{
  "model": "model that predicts nearness at each pixel",
  "dataset": "renderings of 100 made-up gadgets, each built of a few solids, in any pose",
  "train_examples": 195000,
  "image_size": 64,
  "grayscale": true,
  "crop_scale_min": 1,
  "horizontal_flip": false,
  "color_jitter": 0.2,
  "output_stride": 8,
  "arch": "vit",
  "norm": "layernorm",
  "norm_position": "pre",
  "hidden_act": "gelu_tanh",
  "mlp_ratio": 2,
  "head_dim": 48,
  "fused_qkv": false,
  "bias": "all",
  "qk_norm": false,
  "parallel_block": true,
  "inner_norm": false,
  "drop_path": 0.15,
  "patch_size": [8, 8],
  "conv_stem": false,
  "layers": 8,
  "width": 160,
  "positions": "sincos",
  "loss": "mse",
  "targets": "nearness",
  "init": "trunc_normal_002",
  "residual_init": "scaled_by_depth",
  "optimizer": "normuon",
  "muon_scale": "original",
  "learning_rate": 0.035,
  "momentum": 0.95,
  "nesterov": true,
  "orthogonalizer": "newton_schulz_5",
  "adamw_lr_other_params": 0.0021,
  "max_grad_norm": 1.0,
  "max_steps": 9500,
  "batch_size": 512,
  "epochs": 24.9,
  "lr_schedule": "linear",
  "final_lr_fraction": 0.01,
  "warmup_steps": 1900,
  "weight_decay": 0.0,
  "adamw_weight_decay_other_params": 0.01
}
Rows from block 5 of a small model that predicts nearness at each pixel, named by matrix and row number. Rows with one number belong to one neuron. Each number is 128 + 32 x the weight over its row's rms, rounded and kept within 0 to 255. All counts start at 0. Numbers have three digits each. After the name is the row's rms in percent of the matrix's.
After each neuron's rows are labels from the 100 images, of 14848, where the neuron reaches its highest value: "lies over" is the class under the peak. Only what is clearly more common there than usual is listed. The data: renderings of 100 made-up gadgets, each built of a few solids, in any pose.
# fc1: MLP up (model.blocks.5.mlp.fc1.weight, 320x160), inputs 80-159
# fc2: MLP down (model.blocks.5.mlp.fc2.weight, 160x320, transposed), outputs 80-159

fc1.307 106:146117143097158071144136116144128140115134203095102114098127092132120105115132140132158162121173093156139072086147146134129190150070149122139165141176162137108086156170183095101117069088126121089032142107161151144121182076161149140124163179
fc2.307 106:062129106135122147166143143171157158176139066078096140172147139143180187085111127160097121097100136137114104112163126083076083126097113132183129137103110121103188118104126130193181106152095135155125113171102114130143090128119166147123140082
lies over: main colour

fc1.18 097:125166128204139061174151084115147123155112113110206190096099109095136182139132088128141084129135215123140088174167066114177093100124092117112104148073108141117128110119121158111133121147113032121171092176113121143109179090134059113146133172
fc2.18 090:176150101091178120148184115138137107120091161089105097098186174161103112125157159106159103162081167108155159098157047135138137084146100166159111105160141166070086132136066133120150143115169184103172104151103128153106134181074154129110126134
lies over: main colour; second colour

fc1.243 098:119160134154139163119166097160129111078120115084106134107101129130111152098135143147127170109142111146115199040136125124154160111104116099175155117173092156134089175132098116113186155149164196175132132062102189152097095105088113146158182107
fc2.243 087:139132119099081155197065138106086132117144158141155109172160137139102127123133160145125124182122159119078143145126101162159149153130067162038156125126095098137130138084119088188148095159130143132130109044123175120120126213138172135076122094
lies over: main colour

fc1.203 083:147170114109172131110068090150101112119152128171115138170062127166148099143164112056102143115129198150121117187182133113191145116151166118191134142174096121107141114157155082128142053172146109072139139110145110081136165130132194088064165147
fc2.203 078:133137171128101101161184145165105129106105115125063140112093090082122121183105149068111118143151160077107120090070097114157162082063126133169117162083116141188132158125136092118150197129156103141152151135155144173145057106134151113120116131
lies over: main colour; second colour

fc1.315 099:087121127117127116104151054116165138144192129111134147177115147053128172139155144094163102138173119109127173157137105038132161124098111142151115103139149116117109174104131113105066145136125187140082118174118180132158127061125128182097140155
fc2.315 089:144160157139125092141170096133109110152094112123160164143141117105133168157097129103134162127109126155141089134128115106146092186108122084149121078097151181143155102124129196168155132106103103149153119097154203084172078154078113177067155178
lies over: main colour; second colour

fc1.110 098:108161160143118133166088158090119151174139140119145200117128069141123082170127161160133065118080159038154126125184124099114117149066181072163163135133110166182156097152074103079136126180132108193154132089074170145123091143061142160103144098
fc2.110 097:094128143125124148111102135160131140152141109124092103133146153145130111170132171095136145136058103122073091157137146165130095149170092091123145160175135151132137106130069148165111140120094150030128138140145120141096121111115065154150087077
lies over: second colour; main colour

fc1.40 102:093098104066047132078074115140150146096108085136148132149123146123159121120127156102117196118085093152092129182189117166196206100119111127164126128117153120123124160116119106119115195151141120185138100178159091089148124202109165098118146166
fc2.40 074:118159050119121096113073111096148103127105163169136092119114192133161109154171114077155112083154177147109140078125109130163111183087143050117187175090045125176143160123131145121169105135106134140121075107179095161131131110102054070094198149
lies over: second colour; main colour

fc1.319 102:135111141081157079107047113103171117124149154168130122171164151090109087064139152148180160140156106126104114134131148168108158145113107145176133088166112119042167104148169160117125076163165129109139135113132086137152158132180149132156124159
fc2.319 102:068167122109163091097150076200122174164138080120113125101105150133109130087144123092122076132128110191180131171152155138120103173138121099074156148088157155104111114156113162176179115099138116170159107099103178084197165106065113126115156153
lies over: second colour; main colour

fc1.219 107:097157143082135183195117179107162154105184152124069120105131127094177146159161103060073178109173089126141073162141094143148086173151109138164092095135110106127112112183106174082117126143104124166132118090110112150111122127118082108183205054
fc2.219 092:142114133151148168166146081151147156159116206153099148123142046135095152117136132104098075110115116133110114070162121120151115140167138123123142185100178114121158165098087119125072154042125141101159146134076104155149126190159096148101103130
lies over: main colour; second colour

fc1.299 103:156142084135108091092115098145131121137142096140106176180089143117121115144103128162128146107107114111144150106091147170106153143121176121136101188102152155101135105159072097080144141122117152128051072083061150157180159183131148162094056068
fc2.299 093:127118135124082116143153114059105095156169144182131114058186105125134156161190182148117121073103142121082153117209135132170139137145155126146129147159098091099135088092087092107170126092134094091065119138129133163141119110144041133083156164
lies over: second colour; main colour

fc1.303 102:179145158101149107102138126145108114103104163128102141163144141040185127103167123120116143099183139140148112117113110079122199069116102145108170145046199088149148130119059115082096168133150147118059105134088121129056183138121164107101166108
fc2.303 094:113122074126174124086129121106163158139168128160125143110142177134098146076175182106154127033128136159158145076145105100144064141144088128088100161166100134128106209093144140156136132175142077128148105130117105145108160135144071136110119120
lies over: main colour; second colour

fc1.274 095:118085093144133124166112113076181064154160166095161081133114137133124114090110157205089120161130080177115102142112112146105164111107184150082094131083093161089162069171124100077172127148141163092118112155078126184116140116125135143117132121
fc2.274 079:175168113100093102130097089142136182100133143094162117138139208143150135096133169084138161128140161136160125093192120123092080107094153171176102108108125130159120121112157122131118100137151092203086084137162108092155141113156163116147094133
lies over: second colour

fc1.309 088:133119122183072106086084075099111103107124146144178178080117090144110172213144135174159109203181144082111111198083114112141177135122201156143123192099137108107156146134116130158167138094116111149143052123110145099073130174150188099083108137
fc2.309 085:123137122122097154159048169136159153097071125206132113121037152140146148140179126110073142123118101137131117136109142153117147150143052129126130085108127101101169134084175146104117149179196130091111224102169147139140110126133098115138115120
lies over: second colour; main colour

fc1.111 089:110161128155064161145185080087191126130084109107140081134066107152160076143108140128187130136115152197136122123080153119154119083132108109212125124122114183130114166131142183125056131121076088137154181135160127096106158095205087103120142119
fc2.111 086:176132166101123100128130176134073160145177143130120143163160177041105137101062133137097113110127076094140122100096104200106124141123079101118096148074138119132123093151100123142099140127160222126151151084075093134191133084052176135116130195
lies over: main colour; second colour

fc1.186 108:122126108177086195141186106111041084186112156134099074121126075158117159134130080145122161156124207100169118123121139136102089083144154101106132143151187148156129142095152088164141125133061119108127135158136106127122143164121093121102140164
fc2.186 109:101178116134145090109113066156111100139134115140089098136113158174143089135073133130126081166098081188144103146139169107068057134141110114112157130146135128127131119208118121158122159152113126161162135106118120073176138125127153142129128153
lies over: second colour; main colour

fc1.279 095:137138145154126108177173116107103088133191112153115121131165091163110118150154121088138142112127156120087143092117150083162099071128148057136119080102166168190068129145152106110127120151083086132149117144101076102160136172150130109116127162
fc2.279 092:128105096170133086076054098141115133162132113156075121201135134134082164180157133162126130148155111080161150133155137106108183089083123134148129122164158074080112186130096124094159161085141100163143152159156116136088155150132102145179108114
lies over: second colour; main colour

fc1.57 098:115100117178182080108087166057154136172120096148075081151126131125135086185114136098088133091183071035092119169124139128138112091195119123134106147114130122162111103121151150159093138160108174131126121097126136213116073183162135094091097121
fc2.57 096:131148133075129150126143155085132160157155101117141153097099107122091137103099131034137122106099129122194122150116087127107177090104140091176128077139058132117075157150114092108151112159099154131160126165163128142181095150121086092129155149
lies over: main colour

fc1.23 098:160137088150172135161147100120174126176141163129137229152111128161129122133106147175134138109066101087124147102111155119177096140148103137202160147102114173096125093160157148142078161137152091144151111063101122119195126141140115133136077090
fc2.23 081:173103150110173162159206111082052119164152106143082133107115047135137120176113103131099116159101129102061092142100077131171099215119104140140125135138119192089159155126133099170081102114064080135126151106114142155133120118154113160145097126
lies over: second colour; main colour

fc1.80 107:132125122144122122106157131147137144158154123104111086153133138172183140141121186094183119158101087116121039155168150151151134129137114101172128156139157184144152103127096117181114097090140096140175132127072168145135112093071163172081104160
fc2.80 097:125188124164154171154079121160100078156120143199109131072103088117124163086147145152119126107109110142169153093156107138065096067167108117128151100144176163084103141170133113096158156102130132129116108127173062241104140166121124167101126145
lies over: main colour; second colour

fc1.306 098:119098148128122109144092251103139069116154094119112128133133123109119115135161114183094119162124126097098139116159043154107104125168131112208158091058135112154089093136138112158168173113184095151202141156166091110135082139142127063108134160
fc2.306 090:117093163122151072159126145111159149158174155155081106165192136126150124099149140112126137067128139155101092106095098109142161105118096103076165134140134069146139185106116146137099122136057112133163192085089110118159129151096105168081144157
lies over: second colour

fc1.277 099:181074101130114090118123111142106154150142072174142168124174076182150179129141177129124122119089122079143104121088144148101170148105155186125137137131106136094109239102114068094209108111149092112168120163091087084106143139103130177079074110
fc2.277 128:061147133160138158090138096121140101120128140106135122169082205073170073160161146185130139110126127139157143114139196130205137139168168078165076086118120104076140062116085110076076159135115111126122152089189174145098128144154138136185126111
lies over: second colour; main colour

fc1.34 108:082141049143172103115144127126078118098128072131137144143047137123139128153145164090149098164207096114093095105110076147087140116118141114146168156063089149144164115101125092102132147097169133155156168141139116154118119085097155044156096172
fc2.34 113:173075167105153094180140117177077128116189112133135098132187135162095130104046170137139118145155107079177095130097144160131135120082148118123075086115090162161148086130145084134141121158081064200103133127094140086140145123102164154107136147
lies over: main colour; second colour

fc1.85 105:167131168115148117113166122133133139127086134189108046098132125142141103105131110054165209119149145073179152138147143192077192100066158095137122089132073152159118112179187116139131093128121093127059122099157148110100165175109106175125115150
fc2.85 090:086123114114119122114198091148129125191121167069119183160159122161114126168144138109137109085104144137145106139119065084138102101179098153151128133111097118118140155075117118154127182152169108161134154184105050107107088153119101137132141150
lies over: main colour

fc1.75 095:059192141158051088104063133103206116123115148129082157162144149162148078157114101098094104122092140185112122088093132092135101137128108151133142134116137160154134079175144153112101121129072107117115138129109139123140101166106133069131129111
fc2.75 124:162126125119169158124190139178054138166180109152138150089142128112116103120151180191163069141152123104191111171119141159130119149115100086189120150140134134081131194062110085125133168153147129092107106153079127093127177126156105154174080170
lies over: second colour; main colour

fc1.244 097:172140156138094073126176136099137057187119117112181066148148132091133172177125127095107210106119061054149133122096082146115086114139111096143140147056109111106089152094105167175113128148160125156137126116136095151139143162142074138132109108
fc2.244 095:088164103129177145137109103140166190155193154183132167096086114148121098097088209121129093121088199174092141148116142156069123093085088151162150177120121110059113105119106095126073109114145136106159114070138148092104146094116109086126180169
lies over: main colour; second colour

fc1.161 073:149137083136142144109117093135105119154137124072137191101081153103121147106161129057199105087091132132128128146124097165109162073131164142124116107174150143115137059130121103073104138183132078123104144167093112175154176116182099135122189145
fc2.161 026:128092163118100179131113120108121109132187107199159159105107161118127091162109192131142175115167131123101148174141092019168108115160148124110107111171105126171159093092134112131148096076126172179210132165071150132100154153102069170142118097
lies over: main colour

fc1.276 084:194147067144117101150143088071061110119173110084182105136104146100110158076122102094194129110142137093140177163136149109144131171098110154116076095132144081129117110143094084113066147169151151104151168090141151149165164105097102132086120167
fc2.276 072:090099104103143142122115104131165110166111120090150051095221119106126161147130150103130081141129115198143116108087187128093115131128135118222172108084072162143143104145154065172083116119110155132191115188139136134123155131178076148123210161
lies over: main colour; second colour

fc1.56 091:093113090097080090106093150120088076096163093146128153174125179152129165133123092116115142075106146127118106185160100128183188133103128134130140108120055147111130150130099127141147180125130130106101174137098101125107208175100100113106165173
fc2.56 090:099087096131071139087147161171100163127126175150120112187100168077077088099155178092173097068110151114122123115188113132198104129143106124146152163110114146133171153140068125126154140119092120141165101145176094143089109127131124094112160117
lies over: second colour; main colour

fc1.308 102:116149067160108131126145080117132147178152121169152156095108102148109154145150159089093090216111113103117066116122111111095141130092158132142132141118105118154094159119145070111146132076124078211147090168143161138124163131124128119142163100
fc2.308 112:102123165106140171149123116178117178130179144152105120149170127152147040103144084103151151128074096178138103105069100177199095110164116120114148151116166158130097156137109169154096092163118073097076212112146173091111066095128160144137151109
lies over: second colour; main colour